python train.py --model="masked image model" --dataset="flat shapes of many kinds, plain or patterned, on busy backdrops" --train_examples=97500 --image_size=64 --crop_scale_min=1 --horizontal_flip=false --translate=0.12 --method="simmim" --mask_ratio=0.6 --loss="l1" --arch="vit" --norm="layernorm" --norm_position="pre" --activation="squared_relu" --mlp_ratio=4 --head_dim=32 --fused_qkv=true --bias="none" --qk_norm=false --layer_scale_init=0.1 --parallel_block=false --inner_norm=false --patch_size=[8, 8] --conv_stem=false --layers=8 --width=192 --positions="learned" --init="torch_default" --residual_init="zero_last" --optimizer="adam_atan2" --lr=0.0025 --beta1=0.9 --beta2=0.99 --grad_clip=3.0 --steps=12400 --batch_size=128 --epochs=16.3 --lr_schedule="step" --warmup_steps=240 --weight_decay=0.3
Rows from block 2 of a small masked image model, named by matrix and row number. Rows with one number belong to one neuron. Each number is 50 + 12 x the weight over its row's rms, rounded and kept within 0 to 99. All counts start at 0. After the name is the row's rms in percent of the matrix's.
After each neuron's rows are labels from the 100 images, of 14976, where the neuron reaches its highest value: "patch colour" is the nearest of a few named colours to the mean colour under the peak. Only what is clearly more common there than usual is listed. The data: flat shapes of many kinds, plain or patterned, on busy backdrops. In brackets: how many of the 100, against the usual share in percent.
# fc1: MLP up (model.blocks.2.mlp.fc1.weight, 768x192), inputs 64-127
# fc2: MLP down (model.blocks.2.mlp.fc2.weight, 192x768, transposed), outputs 64-127

fc1.556 063:44 69 56 45 68 60 51 49 49 64 83 44 53 62 52 47 44 59 48 36 40 51 47 49 61 52 54 68 47 34 55 31 44 86 59 48 51 13 59 27 47 49 25 63 58 55 62 57 54 41 66 77 57 59 43 39 55 53 58 34 69 44 49 51
fc2.556 071:46 68 36 47 25 54 39 56 50 37 51 35 55 70 62 55 36 51 66 37 60 68 64 36 50 69 67 45 41 73 70 34 56 61 29 37 53 45 57 60 28 42 27 43 53 39 56 53 50 38 41 79 45 51 30 70 47 54 61 45 57 62 40 48
patch colour: white (42 vs 4.3)

fc1.279 094:41 65 62 55 61 14 70 49 67 42 57 66 61 34 48 66 45 72 26 62 34 67 54 30 48 55 46 77 55 27 55 41 42 69 52 49 46 36 38 66 43 52 47 55 53 47 40 67 45 51 55 38 48 52 39 46 64 48 52 46 29 31 48 63
fc2.279 087:38 51 38 64 26 49 49 30 37 51 42 54 66 76 52 43 54 44 63 41 48 61 49 50 30 36 66 72 79 64 51 61 46 30 36 54 49 35 70 50 73 49 33 53 61 41 63 61 28 43 45 25 54 46 46 49 41 43 52 41 30 35 62 60
patch colour: orange (37 vs 0.8)

fc1.495 063:40 55 50 62 37 59 64 41 55 65 65 36 63 57 51 58 58 38 52 47 55 64 38 34 44 57 31 62 40 61 42 38 39 67 52 50 68 40 62 59 75 41 50 60 46 67 50 54 39 60 55 65 46 51 61 66 44 32 50 40 56 64 33 32
fc2.495 058:45 51 40 50 53 53 59 39 42 32 39 62 51 36 44 44 59 63 19 45 55 50 40 42 44 48 37 39 62 44 43 49 15 60 41 79 52 42 72 56 33 48 47 66 71 40 49 48 66 45 44 69 54 37 47 48 54 48 51 33 41 40 74 38
patch colour: green (53 vs 4.8)

fc1.616 140:61 46 55 57 40 33 45 51 63 46 77 55 54 45 60 51 34 53 69 35 31 39 49 47 66 37 51 51 38 61 39 41 38 58 47 27 57 49 56 51 52 55 67 67 51 55 51 63 59 58 54 40 48 67 55 76 50 61 59 28 53 67 58 47
fc2.616 136:57 31 50 61 65 52 40 55 52 60 93 51 60 51 52 35 52 50 47 51 06 53 51 50 52 54 48 50 39 59 48 60 57 66 41 55 55 48 51 57 54 64 58 50 54 44 47 54 43 51 62 52 51 51 43 50 57 47 45 43 62 65 48 28
patch colour: green (69 vs 4.8)

fc1.393 052:38 64 53 58 51 47 52 42 48 47 78 52 49 64 47 58 47 72 51 53 62 38 39 41 39 56 53 62 38 38 59 53 47 68 54 53 53 09 40 60 55 43 30 61 46 61 67 66 37 35 71 54 51 46 65 20 67 65 44 49 26 55 51 48
fc2.393 055:65 46 34 52 47 57 55 68 52 51 33 48 60 53 48 42 27 61 40 52 59 34 57 44 47 31 49 40 66 61 48 48 33 51 41 49 50 39 61 40 56 86 46 34 63 47 54 60 40 58 47 57 38 57 41 42 57 46 51 50 67 40 50 44
patch colour: black (75 vs 8.2)

fc1.255 159:47 80 44 59 59 15 43 65 63 36 56 62 41 69 55 57 49 48 48 58 61 46 50 43 66 53 59 47 65 34 50 52 58 73 44 44 39 37 44 44 50 29 55 40 54 58 55 61 46 49 30 28 52 49 27 46 61 67 37 52 53 37 43 67
fc2.255 137:51 71 51 39 33 71 65 48 38 35 55 50 69 48 49 37 58 40 36 45 56 34 56 50 44 35 63 40 57 52 50 47 33 47 46 51 79 43 10 48 45 69 31 68 42 45 53 28 52 50 57 52 42 33 56 49 42 47 35 42 34 49 56 50
patch colour: brown (51 vs 25.3)

fc1.733 061:43 57 52 62 40 52 59 43 58 51 79 51 41 77 55 56 50 28 54 40 48 54 41 44 50 54 30 41 67 50 51 52 53 75 58 63 49 11 45 50 35 27 42 54 39 44 44 31 45 48 78 65 55 35 39 32 58 51 68 46 68 58 40 63
fc2.733 067:54 41 60 67 47 37 58 52 48 51 35 49 50 31 40 73 50 47 36 48 50 48 53 57 63 48 44 54 27 47 53 40 42 54 56 66 54 70 48 55 55 50 55 66 77 37 38 70 38 31 41 72 51 72 60 62 45 33 62 61 44 31 47 51
patch colour: red (75 vs 0.6)

fc1.238 058:46 59 52 51 38 52 55 51 52 46 75 36 50 53 42 58 52 57 37 41 46 43 41 50 53 52 50 29 64 50 47 46 45 66 52 72 49 18 60 62 41 39 43 50 61 50 66 62 41 48 77 51 59 28 60 33 77 57 60 34 54 63 49 51
fc2.238 056:39 57 40 38 43 50 51 65 39 46 54 71 31 44 49 55 52 66 58 46 48 53 66 60 56 36 51 26 73 57 62 67 35 41 59 71 21 51 36 51 58 47 58 82 18 63 59 39 66 52 69 59 63 59 72 53 34 68 44 60 64 66 50 60
patch colour: blue (75 vs 1.4)

fc1.507 140:46 63 54 47 66 58 67 54 71 25 56 60 57 59 60 41 51 54 52 63 27 46 39 39 34 48 38 60 54 56 31 27 40 53 27 56 44 35 42 53 46 48 23 75 79 63 47 68 45 53 47 44 47 59 59 36 57 43 47 52 63 45 56 34
fc2.507 139:53 55 72 45 49 56 70 50 54 41 67 51 32 66 31 41 47 62 73 64 58 60 42 45 54 39 30 57 62 60 47 54 40 58 34 33 38 62 62 78 44 53 50 52 58 56 29 39 53 54 56 52 46 38 58 62 36 33 49 17 58 64 38 59
patch colour: brown (52 vs 25.3)

fc1.538 088:51 64 61 45 59 51 55 51 32 51 63 31 53 57 43 46 42 42 53 44 43 48 41 39 67 48 50 79 48 37 45 45 43 70 40 47 47 29 35 59 51 46 22 48 51 40 70 37 53 58 62 66 31 50 65 54 60 49 43 52 44 53 68 61
fc2.538 094:42 63 43 47 47 67 66 49 39 45 46 63 35 30 62 52 50 39 39 50 48 28 40 48 49 54 58 47 50 51 53 44 56 52 41 46 57 55 75 44 54 41 63 64 48 38 49 50 61 47 45 56 54 46 61 34 50 38 25 29 57 36 46 23
patch colour: pink (48 vs 11.9)

fc1.683 116:53 57 59 45 63 54 60 39 66 57 56 53 54 64 42 49 55 31 46 73 38 54 45 43 29 45 56 50 49 47 41 42 59 81 62 65 45 31 55 41 70 35 31 28 44 75 72 62 57 63 48 44 60 49 46 55 52 47 57 55 32 43 57 63
fc2.683 109:43 48 58 64 65 60 49 46 34 72 50 64 54 42 50 38 58 73 53 69 23 51 52 25 49 52 38 67 66 41 63 33 77 63 38 43 42 49 41 64 45 40 45 57 30 46 41 59 45 56 48 54 74 61 38 53 50 46 22 45 50 54 59 46
patch colour: orange (48 vs 0.8)

fc1.574 078:45 59 55 42 52 51 51 56 41 45 62 47 48 64 49 40 51 68 44 41 42 47 45 32 36 53 47 59 57 38 45 61 38 67 43 45 45 14 53 47 47 46 27 57 46 55 62 58 42 49 37 51 60 38 55 28 53 58 47 51 21 56 57 42
fc2.574 080:60 28 55 39 51 57 26 26 70 53 49 48 36 41 58 49 32 35 65 80 30 53 53 59 46 46 61 44 33 29 39 55 55 48 34 64 59 49 59 60 25 46 57 42 77 44 57 51 56 48 51 52 71 33 31 42 56 38 38 69 55 37 48 49
patch colour: red (51 vs 0.6)

fc1.265 069:46 40 59 53 38 41 61 59 63 39 63 66 35 50 54 48 67 61 28 29 49 49 31 27 50 54 38 72 62 46 55 46 48 56 64 32 55 29 60 46 47 45 14 41 63 52 52 61 47 57 57 55 53 50 39 43 46 31 65 41 40 53 59 51
fc2.265 076:56 31 38 34 85 34 53 56 54 58 58 48 50 54 47 51 52 53 59 45 40 63 54 38 55 43 33 51 34 43 66 37 45 35 51 41 44 33 34 52 24 39 25 45 51 61 43 68 71 43 57 71 36 52 56 57 39 41 38 38 42 62 49 67
patch colour: brown (60 vs 25.3)

fc1.367 079:32 56 69 48 58 62 53 46 21 71 59 70 54 60 53 65 36 40 39 33 49 63 45 49 47 50 53 59 32 52 51 30 55 81 45 74 62 31 50 44 47 47 21 66 47 65 45 58 34 48 61 55 85 37 69 45 65 39 50 43 68 48 52 54
fc2.367 086:34 48 50 57 45 27 43 39 66 86 62 67 55 50 40 45 47 71 65 60 34 34 65 38 50 52 43 45 58 36 55 29 56 47 65 42 59 55 41 63 37 51 62 45 66 36 47 59 66 37 33 58 47 41 52 34 55 50 45 61 36 51 50 38
patch colour: green (25 vs 4.8)

fc1.352 125:55 48 54 56 61 56 42 43 53 63 75 34 31 48 39 43 55 46 59 46 29 54 46 48 62 45 50 53 55 41 52 42 61 57 50 54 39 36 60 58 47 33 33 75 61 34 52 38 44 36 40 51 61 43 67 55 74 74 36 28 58 58 49 54
fc2.352 120:41 55 66 42 35 31 60 52 49 85 84 66 66 63 53 56 51 51 68 49 55 60 42 57 41 57 44 46 46 55 68 48 43 72 56 45 29 51 51 57 67 57 56 62 41 63 54 52 55 40 50 43 41 57 50 58 53 39 44 45 49 71 35 61
patch colour: blue (37 vs 1.4)

fc1.605 129:45 41 49 48 42 51 56 54 58 33 66 67 48 52 47 59 62 55 39 48 21 73 48 55 40 51 64 68 54 61 60 50 54 63 26 54 27 35 53 45 57 40 32 44 48 28 47 47 40 43 56 42 30 29 55 32 63 49 63 45 50 70 45 53
fc2.605 138:57 55 48 55 48 45 48 46 60 62 54 46 62 54 43 54 38 55 45 74 44 53 19 41 53 71 54 59 57 38 42 35 54 60 62 45 47 56 58 50 46 38 57 49 60 25 28 51 42 61 52 39 77 29 42 55 64 67 52 43 60 49 52 54
patch colour: purple (52 vs 3.3)

fc1.577 030:50 43 50 43 74 82 57 39 42 60 66 60 64 61 58 60 59 71 46 41 39 71 54 62 56 44 48 81 50 33 34 38 46 59 50 52 58 21 48 54 28 60 37 55 67 42 30 41 53 38 69 60 54 48 59 49 41 47 48 43 52 49 63 65
fc2.577 029:51 45 44 61 46 61 58 55 51 55 39 60 54 54 40 32 50 45 58 69 61 65 56 64 11 51 46 39 52 67 66 30 71 29 50 64 60 60 45 55 77 28 42 41 57 44 59 63 53 74 57 36 50 22 73 65 52 52 41 49 29 48 29 41
patch colour: pink (30 vs 11.9)

fc1.755 092:43 49 45 37 73 46 43 34 41 55 89 50 49 69 56 51 55 43 44 50 42 45 25 40 43 54 51 66 69 66 43 50 46 61 60 47 44 16 43 54 31 38 46 62 53 42 49 50 52 57 59 57 43 33 55 43 64 56 43 44 55 44 73 50
fc2.755 097:28 61 36 63 56 41 63 39 44 28 62 54 74 73 46 25 50 42 44 55 32 31 31 67 42 59 61 72 36 59 32 33 42 54 50 48 48 36 51 55 49 61 51 48 51 47 53 48 72 54 33 51 37 54 52 53 65 48 48 21 55 55 49 38
patch colour: red (96 vs 0.6)

fc1.604 121:55 45 50 52 58 56 47 61 67 69 71 46 46 61 53 41 55 70 31 49 51 71 40 43 22 38 50 58 60 55 44 52 44 55 61 50 43 37 51 36 67 44 43 61 62 32 52 44 49 53 41 73 40 39 59 60 52 35 38 52 31 48 47 35
fc2.604 121:46 64 41 47 43 43 53 37 33 54 63 43 45 58 43 51 41 40 58 38 37 76 46 58 37 38 58 47 59 64 54 55 62 50 46 33 33 36 49 77 45 61 60 51 58 50 55 68 48 39 52 35 52 63 36 51 63 38 27 38 57 84 57 54
patch colour: grey (61 vs 36.2)

fc1.590 084:50 52 54 76 25 60 56 39 28 53 71 19 44 57 48 46 59 56 59 62 35 53 52 42 43 51 52 62 47 60 46 53 48 78 31 63 48 34 56 35 44 41 45 49 61 36 63 44 42 65 64 53 35 53 61 53 52 53 42 47 41 39 67 71
fc2.590 093:46 46 51 55 54 48 51 38 78 40 56 44 54 59 39 56 45 44 51 57 69 47 35 48 46 60 53 34 51 42 59 51 45 42 52 39 73 62 62 42 45 56 56 18 48 46 82 49 19 45 52 24 42 48 32 67 64 70 53 54 45 43 56 38
patch colour: orange (26 vs 0.8); yellow (26 vs 1.1)

fc1.529 090:45 57 49 38 35 34 72 69 28 52 79 64 37 70 42 78 48 51 50 26 54 46 25 21 40 57 47 63 57 40 50 67 57 63 21 63 64 19 58 64 49 57 33 45 44 46 76 52 48 29 51 48 67 45 65 31 34 66 37 42 48 59 43 57
fc2.529 105:30 56 45 49 43 54 46 45 41 71 61 46 53 47 49 41 44 39 48 49 43 54 65 37 56 22 60 32 55 49 61 71 45 55 51 48 39 49 62 63 46 63 74 55 49 62 56 37 61 24 60 66 52 41 42 75 56 57 46 39 56 38 52 47
patch colour: red (74 vs 0.6)

fc1.760 106:46 56 68 49 56 53 43 79 62 64 67 51 43 51 39 49 50 40 66 57 50 47 44 59 57 52 49 36 73 57 45 50 64 66 54 31 46 17 49 38 48 49 51 43 63 55 63 58 46 47 66 69 27 53 58 42 65 62 54 42 70 51 53 50
fc2.760 121:53 41 41 59 49 56 61 40 46 40 60 37 65 42 57 52 56 44 62 73 66 52 40 53 36 46 31 44 58 61 50 36 43 72 34 40 47 48 59 56 41 35 54 57 57 47 48 52 45 57 70 44 72 62 31 47 50 37 25 54 24 49 47 74
patch colour: black (47 vs 8.2)

fc1.48 068:49 52 63 45 63 61 44 49 33 50 68 40 52 66 44 43 43 49 41 32 35 68 30 55 45 43 59 67 49 22 38 68 56 59 53 67 47 24 47 30 60 27 40 42 30 27 52 45 48 36 32 84 66 42 45 37 34 53 27 42 51 57 45 40
fc2.48 082:67 54 46 36 53 41 52 31 63 35 58 56 44 64 25 58 47 31 46 48 61 43 44 81 47 57 40 69 44 56 34 47 67 32 55 48 61 49 35 42 52 43 37 55 52 62 39 65 29 60 26 51 53 55 56 71 36 44 57 52 47 58 48 55
patch colour: pink (52 vs 11.9)

fc1.742 120:47 53 61 38 35 58 56 33 62 44 71 30 33 59 41 39 67 47 57 66 44 54 39 32 66 52 42 65 43 37 48 68 53 71 27 53 36 32 58 58 40 30 42 54 56 45 48 56 43 61 68 84 72 44 47 47 69 57 55 53 44 67 34 55
fc2.742 108:22 46 52 77 41 53 57 45 43 64 57 65 60 43 57 50 60 31 36 50 25 42 48 55 38 40 56 41 50 43 45 52 55 50 50 49 36 56 72 38 77 40 71 71 50 32 85 47 79 38 35 55 45 52 31 42 35 51 56 52 44 15 58 38
patch colour: purple (86 vs 3.3)

fc1.400 096:53 46 40 53 53 50 41 53 45 58 39 39 43 56 52 60 39 49 59 31 55 45 48 53 54 50 64 48 45 56 58 45 55 41 51 35 47 65 56 48 47 53 72 44 49 28 50 46 55 52 49 38 38 54 35 60 55 63 55 59 52 37 55 53
fc2.400 084:51 59 50 48 46 40 56 43 58 47 46 45 55 54 43 45 51 51 52 48 67 49 48 52 58 54 45 37 52 46 48 52 55 37 57 46 58 47 50 56 58 44 38 56 59 62 48 47 49 46 48 51 57 48 57 44 46 52 43 52 37 40 49 46
patch colour: pink (33 vs 11.9)

fc1.536 067:44 67 53 60 59 51 62 68 63 47 73 48 45 62 51 59 42 82 61 55 40 43 29 49 40 54 50 62 46 46 44 37 50 76 65 51 53 11 37 55 31 57 49 57 50 54 68 68 44 36 62 52 35 51 46 36 36 50 60 32 23 48 62 58
fc2.536 070:52 52 38 61 60 75 42 64 29 41 39 41 74 42 40 43 34 30 50 45 46 53 51 36 51 70 66 32 80 46 51 59 53 52 51 59 39 59 60 53 35 38 52 52 34 42 56 44 49 45 38 56 53 52 44 48 67 46 38 59 47 43 75 60
patch colour: black (56 vs 8.2)

fc1.482 122:51 60 53 37 38 21 54 50 46 54 69 71 69 67 44 51 46 55 50 35 38 59 39 42 58 46 49 43 47 34 50 35 48 45 60 39 59 30 55 51 30 44 56 60 39 50 72 33 48 50 43 49 49 54 35 57 36 70 52 28 51 44 63 42
fc2.482 137:57 46 32 44 58 56 48 46 42 37 70 23 52 43 54 54 41 36 52 54 19 51 54 61 56 49 57 18 59 59 50 71 64 50 46 44 53 43 51 38 55 41 41 46 70 50 37 71 57 54 55 39 55 45 71 33 68 52 59 42 36 67 61 45
patch colour: green (26 vs 4.8)

fc1.47 111:57 48 74 56 57 60 66 24 30 49 76 46 49 54 38 56 42 35 50 50 54 64 40 42 66 41 41 61 52 60 56 47 56 66 55 42 61 27 30 71 74 34 30 55 73 52 51 49 56 58 58 46 50 69 51 40 46 62 50 31 53 63 43 51
fc2.47 106:82 53 68 34 59 45 52 82 53 33 62 77 69 72 50 82 49 33 50 52 15 45 38 55 43 49 39 63 66 52 48 48 46 44 53 46 49 36 21 59 63 61 50 50 42 54 56 61 26 27 47 37 44 38 40 61 63 26 35 55 49 59 43 50
patch colour: white (79 vs 4.3)

fc1.228 118:42 48 64 65 54 39 58 60 84 42 73 42 57 71 59 55 39 29 48 51 56 62 58 30 50 58 45 58 55 58 40 66 53 65 44 60 54 31 28 44 53 50 76 31 31 42 56 59 40 51 50 49 42 62 45 42 46 37 53 26 36 55 47 39
fc2.228 132:36 38 34 47 36 67 52 47 53 40 61 52 26 42 38 51 66 37 57 42 44 62 55 35 43 34 59 47 51 56 45 65 66 68 67 60 52 48 49 61 44 60 48 26 52 73 63 44 73 53 32 59 55 49 50 37 52 37 28 35 66 35 39 50
patch colour: brown (55 vs 25.3)

fc1.505 106:43 64 60 47 48 59 62 48 54 47 78 50 69 61 82 49 33 50 64 35 47 61 47 48 55 53 42 25 55 51 42 63 56 66 43 66 61 18 39 34 57 43 26 48 63 70 70 56 42 46 42 65 43 47 55 36 31 44 37 59 44 41 55 61
fc2.505 113:59 43 47 35 52 53 47 34 44 53 68 37 61 67 50 72 47 51 55 43 45 38 49 63 50 39 27 56 38 45 44 58 37 46 46 56 49 44 28 35 79 50 37 39 59 57 45 43 44 44 43 77 53 49 58 61 38 44 38 50 74 57 61 46
patch colour: yellow (58 vs 1.1)

fc1.388 134:55 49 70 49 42 54 58 54 65 41 33 73 62 61 48 56 45 59 37 55 31 57 45 34 43 42 39 53 56 41 53 52 23 46 48 74 72 32 37 56 52 40 58 41 52 30 67 60 51 64 43 60 40 47 62 41 45 30 54 33 35 69 38 81
fc2.388 148:57 57 59 40 59 62 20 42 46 54 55 50 63 50 59 43 44 32 60 67 38 53 73 52 39 29 39 44 18 46 47 67 59 63 74 49 39 49 46 41 52 48 42 53 41 59 39 56 40 76 61 63 62 51 59 49 47 58 40 51 68 63 52 41
patch colour: yellow (44 vs 1.1)

fc1.548 076:46 54 54 61 50 46 40 64 45 52 69 54 52 58 53 45 49 61 62 35 40 56 41 40 39 53 41 44 59 41 53 53 37 65 80 58 58 15 51 51 38 47 40 44 62 47 41 57 49 45 60 61 75 57 53 28 33 52 54 21 53 50 45 50
fc2.548 070:37 43 43 41 64 34 57 38 53 50 61 51 31 55 35 50 42 49 50 51 65 40 63 55 48 45 56 62 53 59 35 39 40 53 39 54 51 47 60 35 65 49 48 38 49 54 85 60 53 47 72 61 56 56 48 71 72 32 41 52 57 53 62 36
patch colour: red (63 vs 0.6)

fc1.481 058:56 47 52 58 55 29 52 54 47 44 50 41 41 39 48 40 60 61 64 70 57 53 56 46 38 46 43 44 39 44 60 71 59 77 49 64 44 43 59 29 41 50 65 34 44 39 75 62 51 60 49 30 57 64 36 52 44 55 50 35 43 30 69 74
fc2.481 059:52 44 49 47 57 37 25 50 59 49 57 43 60 50 66 61 49 56 52 45 35 58 62 43 51 51 61 44 42 55 30 33 50 36 77 36 50 63 46 36 52 45 62 47 40 61 41 52 48 43 57 30 43 47 63 44 59 49 51 52 42 44 31 34
patch colour: orange (36 vs 0.8)

fc1.263 114:50 65 34 41 59 25 38 37 64 32 66 48 40 57 58 49 43 45 57 39 45 58 55 46 58 45 54 77 47 24 56 37 60 72 60 43 46 26 44 35 48 52 34 44 48 52 56 55 54 44 53 40 49 65 37 20 76 64 72 63 60 57 44 50
fc2.263 129:64 47 53 67 37 63 48 71 58 66 64 39 45 44 61 65 36 55 53 37 38 66 51 66 42 43 49 66 34 46 66 43 24 55 63 44 30 41 36 52 65 41 54 62 49 54 52 42 31 47 47 55 55 40 51 53 33 56 52 62 52 47 54 40
patch colour: orange (25 vs 0.8)

fc1.158 162:50 68 48 44 42 37 51 55 77 47 55 46 43 59 55 69 54 47 74 46 62 47 49 48 51 51 50 45 51 58 47 44 51 71 59 48 38 50 52 38 40 49 41 52 47 51 50 62 49 57 43 31 64 19 62 58 25 49 46 48 50 67 62 45
fc2.158 173:64 57 42 58 49 49 56 38 43 38 55 48 39 45 44 26 46 53 58 51 47 42 69 48 72 63 56 47 47 27 41 34 66 31 46 52 32 39 46 45 60 55 56 62 59 46 52 52 27 50 51 47 46 64 17 67 60 49 56 46 45 44 31 46
patch colour: grey (70 vs 36.2)

fc1.627 126:44 52 47 67 42 43 50 56 69 53 64 48 59 76 44 55 49 36 45 45 37 45 40 46 51 53 39 71 64 34 47 41 61 58 62 26 58 32 40 45 49 50 39 71 51 51 46 60 44 55 59 46 75 65 46 49 57 51 36 29 36 40 61 65
fc2.627 122:24 59 54 46 33 49 48 46 48 68 50 60 55 63 42 60 40 33 57 49 54 45 73 63 68 36 44 59 36 60 52 75 46 36 54 34 56 54 46 34 51 60 65 49 53 54 47 48 76 53 38 68 51 40 46 69 62 24 25 48 57 63 43 62
patch colour: red (46 vs 0.6)

fc1.193 108:52 59 43 32 61 57 46 45 31 64 73 42 61 42 41 51 53 51 59 56 26 75 31 51 66 50 50 46 42 31 56 26 58 61 62 68 67 20 75 44 48 40 41 65 48 48 63 36 53 47 56 65 65 33 67 45 53 57 58 46 37 52 35 47
fc2.193 113:52 59 52 44 37 35 59 41 58 53 55 43 38 39 39 47 54 42 34 39 36 30 39 46 52 31 65 56 53 71 44 32 64 63 55 36 45 60 29 59 56 82 48 52 46 54 68 66 60 51 59 33 30 46 58 66 69 47 54 41 36 23 56 44
patch colour: white (28 vs 4.3)

fc1.628 074:32 35 54 47 55 57 35 52 30 49 62 59 47 46 27 49 45 40 28 54 44 55 58 32 39 61 45 54 62 37 53 32 48 73 76 62 45 33 40 66 32 64 35 26 53 42 43 35 34 40 37 56 46 50 62 51 39 45 42 31 49 40 69 37
fc2.628 080:43 55 33 62 44 58 52 33 55 37 58 35 31 28 55 32 53 58 50 41 21 52 31 52 56 45 55 28 75 69 60 37 65 43 47 32 63 17 39 43 42 61 59 71 23 64 40 36 55 30 53 60 46 63 59 49 48 54 47 35 50 47 43 42
patch colour: brown (56 vs 25.3)

fc1.421 135:51 69 38 62 57 59 41 55 66 37 57 34 47 47 50 51 72 56 28 41 27 48 40 41 42 49 52 79 53 42 52 28 53 69 46 38 66 35 62 48 54 26 36 57 52 39 36 52 44 32 67 59 60 36 33 52 27 52 49 54 53 30 47 74
fc2.421 131:59 46 60 48 38 51 51 59 75 60 66 63 39 70 64 39 43 48 65 25 35 47 74 41 59 56 55 49 53 39 57 34 65 50 54 36 39 32 39 47 61 64 64 35 51 47 60 70 55 46 55 39 21 62 35 55 33 33 42 43 36 61 47 60
patch colour: purple (49 vs 3.3); blue (46 vs 1.4)

fc1.631 123:38 61 48 53 49 66 59 60 64 60 65 49 54 57 89 59 41 54 68 49 40 44 57 53 34 64 52 65 61 59 62 49 52 59 33 72 51 31 50 37 39 51 52 48 35 45 45 65 38 47 52 42 53 42 64 57 52 49 45 48 40 46 44 63
fc2.631 124:47 62 41 31 40 61 26 36 44 51 66 63 62 46 47 61 46 49 48 63 37 63 33 48 60 62 57 66 52 42 61 57 65 55 42 57 24 67 64 68 57 51 72 41 65 46 77 47 61 36 54 35 53 65 54 51 57 70 40 33 55 52 31 54
patch colour: brown (58 vs 25.3)

fc1.682 154:40 70 60 60 64 27 71 62 65 56 74 61 63 40 58 49 35 46 52 48 25 48 41 56 61 56 47 37 31 32 38 60 58 56 40 45 55 42 35 37 48 58 50 45 50 51 54 72 50 57 66 40 61 44 53 59 38 45 40 55 63 56 71 60
fc2.682 154:35 58 53 54 41 57 49 47 45 56 54 51 61 48 50 44 54 41 57 56 41 50 57 47 49 43 51 68 48 61 71 62 58 43 48 69 29 45 40 39 48 65 46 43 49 52 53 38 58 67 55 36 39 36 49 37 19 59 26 29 59 48 58 44
patch colour: orange (53 vs 0.8)

fc1.617 095:42 37 63 45 62 40 51 60 70 47 66 55 56 63 42 45 50 64 55 50 61 57 26 41 61 55 39 63 58 40 57 43 41 47 67 26 51 44 48 61 55 67 34 33 33 38 70 60 38 61 44 70 44 43 61 76 41 45 53 27 63 30 42 53
fc2.617 081:43 37 44 59 60 48 74 51 39 48 54 56 37 64 41 57 56 63 55 51 45 39 43 64 52 47 30 70 48 71 46 39 37 65 57 47 44 37 23 68 39 86 50 59 68 42 54 43 49 30 48 55 38 55 62 21 56 53 42 56 41 22 47 61
patch colour: grey (69 vs 36.2)

fc1.217 104:53 53 49 56 38 66 58 31 60 48 62 29 58 53 48 67 58 39 41 55 32 45 44 54 48 49 64 62 65 58 50 70 42 62 60 44 37 35 57 51 54 42 29 28 60 66 47 64 54 72 64 27 42 36 37 54 47 44 75 53 54 51 48 44
fc2.217 095:48 54 52 37 80 60 29 48 46 21 56 71 67 34 48 48 68 58 47 70 33 40 20 62 56 47 46 57 50 50 61 34 65 61 52 34 52 54 42 66 61 37 48 57 50 48 46 62 41 16 61 46 47 75 59 36 53 63 64 37 49 55 37 32
patch colour: orange (31 vs 0.8)

fc1.177 070:39 45 54 57 64 31 41 58 55 54 69 46 51 69 59 67 43 46 35 53 55 59 40 52 57 58 59 60 59 56 48 71 31 54 73 69 51 33 25 63 50 59 66 33 62 48 42 48 47 45 64 60 34 56 38 45 48 41 34 28 51 34 47 69
fc2.177 070:32 43 58 31 46 34 45 57 71 67 80 43 35 39 38 24 48 63 81 44 43 47 49 41 52 33 76 62 43 39 45 34 61 74 52 57 44 15 67 47 40 55 54 43 35 53 57 50 76 59 39 49 47 34 36 68 60 51 37 42 60 48 47 51
patch colour: brown (52 vs 25.3); red (40 vs 0.6)

fc1.187 173:51 32 62 55 18 35 41 44 71 48 46 38 48 70 53 32 55 51 62 67 70 59 52 50 23 51 58 48 60 54 50 63 42 44 57 71 57 50 54 45 70 50 73 38 52 25 60 22 50 41 50 65 11 64 49 55 59 46 47 31 62 44 49 64
fc2.187 173:54 44 54 41 78 77 58 43 45 53 54 62 52 29 52 66 48 39 53 53 16 50 56 43 75 54 38 39 57 29 53 35 71 59 33 28 34 39 51 47 60 58 54 63 32 68 04 42 48 52 63 55 83 43 48 65 37 52 55 72 54 51 58 40
patch colour: grey (70 vs 36.2)